config.toml
model = "model that answers yes/no questions on an image's attributes"
dataset = "rendered made-up planets"
train_examples = 195000
image_size = 48
crop_scale_min = 1
horizontal_flip = true
questions_per_image = 8
encoder_arch = "densenet"
encoder_norm = "batchnorm"
encoder_activation = "relu"
encoder_depths = [9, 9, 9, 9]
encoder_kernel_size = 3
encoder_stem = "deep"
encoder_growth_rate = 16
fusion = "cross_attention"
fusion_encoder_width = 192
fusion_encoder_layers = 10
fusion_encoder_norm = "layernorm"
fusion_encoder_norm_position = "pre"
fusion_encoder_activation = "gelu"
fusion_encoder_mlp_ratio = 4
fusion_encoder_head_dim = 16
fusion_encoder_fused_qkv = false
fusion_encoder_bias = "all"
fusion_encoder_qk_norm = false
fusion_encoder_layer_scale_init = 0.01
fusion_encoder_parallel_block = true
fusion_encoder_inner_norm = false
fusion_encoder_drop_path = 0.05
fusion_encoder_positions = "rope"
fusion_encoder_cross_attention_every = 1
init = "trunc_normal_002"
residual_init = "scaled_by_depth"
optimizer = "soap"
beta2 = 0.99
learning_rate = 0.0015
beta1 = 0.95
shampoo_beta = 0.99
eps = 1e-08
precondition_frequency = 16
max_precond_dim = 1024
one_sided = false
adamw_lr_other_params = 0.0016
ema_decay = 0.99
max_steps = 3600
batch_size = 64
epochs = 1.2
lr_schedule = "wsd"
decay_fraction = 0.3
final_lr_fraction = 0
warmup_steps = 180
weight_decay = 0.0
adamw_weight_decay_other_params = 0
Rows from block 16 of the image encoder of a small model that answers yes/no questions on an image's attributes, named by matrix and row number. Rows with one number belong to one channel. Each number is 500 + 40 x the weight over its row's rms, rounded and kept within 0 to 999. All counts start at 0. Numbers have three digits each. After the name is the row's rms in percent of the matrix's.
Before each channel's rows are labels from the 100 images, of 14976, where the channel reaches its highest value: "strongest on" is what is common among them. Only what is clearly more common there than usual is listed. The data: rendered made-up planets.
# conv1: bottleneck pointwise conv (encoder.blocks.17.conv1.weight, 64x224x1x1), inputs 0-223
# conv2: growth 3x3 conv (encoder.blocks.17.conv2.weight, 16x64x3x3, transposed), outputs 0-15, a 3x3 kernel for each

strongest on: glowing rim; polar caps
conv1.23 095:490489519586517591534432558524620530509491498497472537520543456474473487527443520458530461436484395466526521569512462472444443559483485431485518483468495495458562471528497511489542516582512563462534445467575432533457493535455524529463474473527531487441485469605472526556412510524495500501462499485483506477491484491462535501467443461504509577484508544558468481438526522563511547467486506453533519500480440499518481513517570505466496525535503617481461509435538517500536491477573562547514476483499527556513499469544530516494520505524484630467471553522531527485513520462505477522637470500571500530486493549450517483515568510535521485549523448478434513488540494493460499517467
conv2.23 089:555521551567489569562517465450528500438489484504488506600401545567459569529467524540427466517456473487505548485472484541483519466503508560554493559524521444475459485543460553495485462514497509448487552495482545474460511535569469482485477519552495508475421477551506433488487515484513510453448563488492521533487527465543460422533479540486448514488501341471534486444564501485501454559443470488483529535532510447501472532526486483481447

strongest on: cracked ice world
conv1.29 106:515458520525451544511461516484482519505515450510485434445550436490558489525537504482559477530531452493456489509521433467482446485498442524537503499575550555484461529450477522533545514537432471471463526428476512472434490517422484555536520500504515477573469501538486477555566484486449397494506578500515449530539517503476488457477470441480409464451514396468506513588469541596485460440484506524568576640532458500511449512620516540506508494561508463474496490509471533465520449537547495498523485494458470527518539446582456454492482446472554525454467473501499507528455469543501496500519463492435466504567455520544473497491465528479518491558547497482544569480532495503454509451563
conv2.29 102:487533507467515483429519482538516505501509569489455484460482437522473533525494535534537574539549496509466525445578474488488491561466481475437464565493511479478463508504523473543446540439440483484588497513488497495506498432543557555486500479462615528455528516457390492533498510521429508502506438503507496537497461454468425664513461552489513456495461478476476537476508483529492497555509457438507548528476408476467499515507454513475443

strongest on: polar caps; desert world
conv1.54 102:496427448551477477482451464468493467477532487533526586508477507434451525432490483473498485535503470489540470525511554497576469489509532439524478451542436499510546484514554465471439606575465523512479505540535530514480493535535490569469537458486560510474506455461512550504523467538487482520443560551469502516545531450524475533488536514615476501604537483496565521468498497594534459476549481542531435542460422542528498472508454551461449476466461424482511419498551510465430500511540484470504471512509441512465553533513545526421566529556465459471484515576537545517570418428531505573492543512441543458504487500475521486524468537550500447537455502507444502514502417516475487555475
conv2.54 099:508490505420465563566500499561466483460481560482535516544465431511487442381470509455469438505554486509534526525461463449520420524468432438485516543444481471533511548475552494492478483492431506494562530490536513519542550478560457454474544507547460548418468534458446509518550526517513422490438523461464404551468591536508472449512490495507548534497462451454459521500503522453507511533553436496428497534466502515548544479522493472516499

strongest on: rings; lava world
conv1.16 102:543620473458539451522518532511497545519484474511534512477509536520459499498460507505474484478504451556443521491505487527539563517491540491562490490557474503550489477458490488558534508497494455547488444424479465494505429490478478500554538499443535480458496480513403556483532540482520576483498474531438564431541452492498559462446477529443478478519528426477546482495424524515446459429513481583428493465549452544447434463480482485514513576530425467527446476459453442486420506578518476527546442472500458519479481437463514511495504425451530502566398538481524464504511510531414480491423508416445475468558521390540539545449458498498466507489533537488519474525492487508513529445512
conv2.16 103:529447572495409500461463552523523480499496549476503470436469470446514544537540552577528510431468467512475440498477486527551505422516557499449485527492474459477493445561547452554528462518489506483467477570540465515539463518453488550503546439502471448438482459542506453555506455510464496509462445513466573480452445495497509540508531473529491489550470488485458463475494389447463509496482515475605595420507431568443490513498492509506480

strongest on: polar caps; desert world; lava world
conv1.11 104:536472464526485584491538443546572446585458503474497548456519496491446532505454500518526477505517534503495437578505566491482499452533411507486488543544432465535597438523505505465464595449502486617514463521509515543484473515514551425484429429601495480560455513445499545508567539516498492464502516488497463510439442473520471485506483530453576570524469543491555489460495488538471522474464581518515442491503532509539606484505467541474502489454549505514548478465406466541414543531603484458496532500548520463513525486489452494499579476469493512546479480498538475472527621501517458485453513526469542525545513503533458553497530532523533497507498510504423500537500512493487477481502
conv2.11 111:487471542499496534502507488493604549406471481482518506567454527556479465455460540413531466488534558462513515509430473486524455482524524472506436470462580485478574526499511489510566466463469492505503465427507479512523500476476569493472517425502531511504404518474478479497516418477621448505397560538499500448440497521552490540458525559511538516459506384520479500466519441494509435498499493491480478502543491534536525517462498469549464

strongest on: cloud-covered world
conv1.19 106:528517482499524547527486421501516471526528502501497528526495499469507562545496542546481444587463534542479438498511492483532527473455441520492511550489499483482506555476474522467465463494464523548512475491492516505442472527467491433546493514491494479467508505496539495484477497522477495554516522527540473532446478515550516511498510478490569460490500521452483479452471508545511503581526513510490490617575569554580532611500463426439512565544560455496469534471467475484505485556516516526510557470517550475501517469673487472444496424478470429525468471520554570479532581579466531452460503547498487610452503513556467428504423425447473544558473481452471436502451487504519570503550
conv2.19 108:498509490479534472487570511514468498482523529547570462512512480462573525490554524453559523542492558484460575551488502500571533474500475559471440499495529456555445506515523481562499500502499522492555477475473488536452529501478511513520522470550578493580584527457451518471529492548556457452413526600486472536423529468448551501482435625509493564461448439482468498460484495485494521490489469451515401467502478461517464472523489570461464

strongest on: cloud-covered world; cracked ice world
conv1.21 099:494479493451579506530552423459533501553515539479487517515444475466517541541445460537459500478488472504459549410510580580496556515478502504545531522515582466526518535566529519499532468433472530458495507464564547578453604518465527487542481416475543495459444527570571515512534492483485431446543454522581524509529504470487528458461544488563461501526579514480460437508534471548490454507550580529513526508422520502450515506529482407473512510536475494430467483511542512505591525553448454477510446515553502530470456605535484510482424495516500484481525532502544533427568508508454544467516518496500439492471506538477471465443535434490553490498520469474484434510489499517457499577506
conv2.21 094:470542487493487417507469489450497543457492457502576591467412485519564474504531497460550564503551529441461540557499521498477504494455456494492517521462540449509519491456471494505473483485588407520492504532426560467471565550475598432508415471540523448494562517468553473514560433524458472459555612470467512490468516517554521446513469578539475534495482517505507478481514493532521463460494525496508458477466494478539452510528517543487431

strongest on: rings; ocean world
conv1.58 093:518556465542506518536460486599430452465493514549437558552530585515456508382550564448511472498503449485499483507499440451485505508444404536459477440503482502527536471476458485487547432469492524485522563502577541578509538558524408464525554550466539465512548465510520556498468508477536508544529500456535491542553426470536486507544508482514533524473460452485553471496469513505486483473454496513468430611513582501459527458514510469453470530521456487494488502459542508516425505524546547506534528451469471472487530496441504482538497530534606523549458505515453508511458463444405460513470519530504483432563466518422475552455484466457546516497574495417501524517506523459464484481479
conv2.58 096:493487603440490566533474453536432457492479485584501550415436476489505495485445533529462473513478508459472503500499528519482467449546537524482516520520578491444483518438533463496492543489471499558489516510526467471499486541444424425452675491516514501477518534541473451451528487547504532511453473456520572439477518468455525542542471430490525496478503485477539463504447521521552493477506436526534525499496480430523519516534531559557574

strongest on: glowing rim
conv1.7 101:572580495523562494483421481523473542456593503555477512523526553633508495436501573495503522451469500477504454511516527448461503571542512513543472526439469445474435492430497513584451507575543479479457501582456545507458495505507461485541442509536451532522442516545535479521482488489489411518557451549514495544486553479500484502547497513510596486507492440520523500518491456483479437451520442496554513508540483538515518457512493538494499460483534502528584526479467487511525516490534444446541504530539475444463469513519472531527482473527413500452480512520478422433528459494494523446472564586447526538528563511440555506466463530437506460538497440478483502605502491470571575476506
conv2.7 097:529535526434497558478505465503448507495481516480523512455462516500498487487509523612513521446515475506534475452444509513521440555495553512499430461500457456516497445463388557521547483547479542582563469447507478509559502514496526530499507467484394460458530436551520539505500502510512540556480464459536416482589448548476513577469484512534508482510398496517400482497461533436525477552474504461562436483546543449504481508484524534506508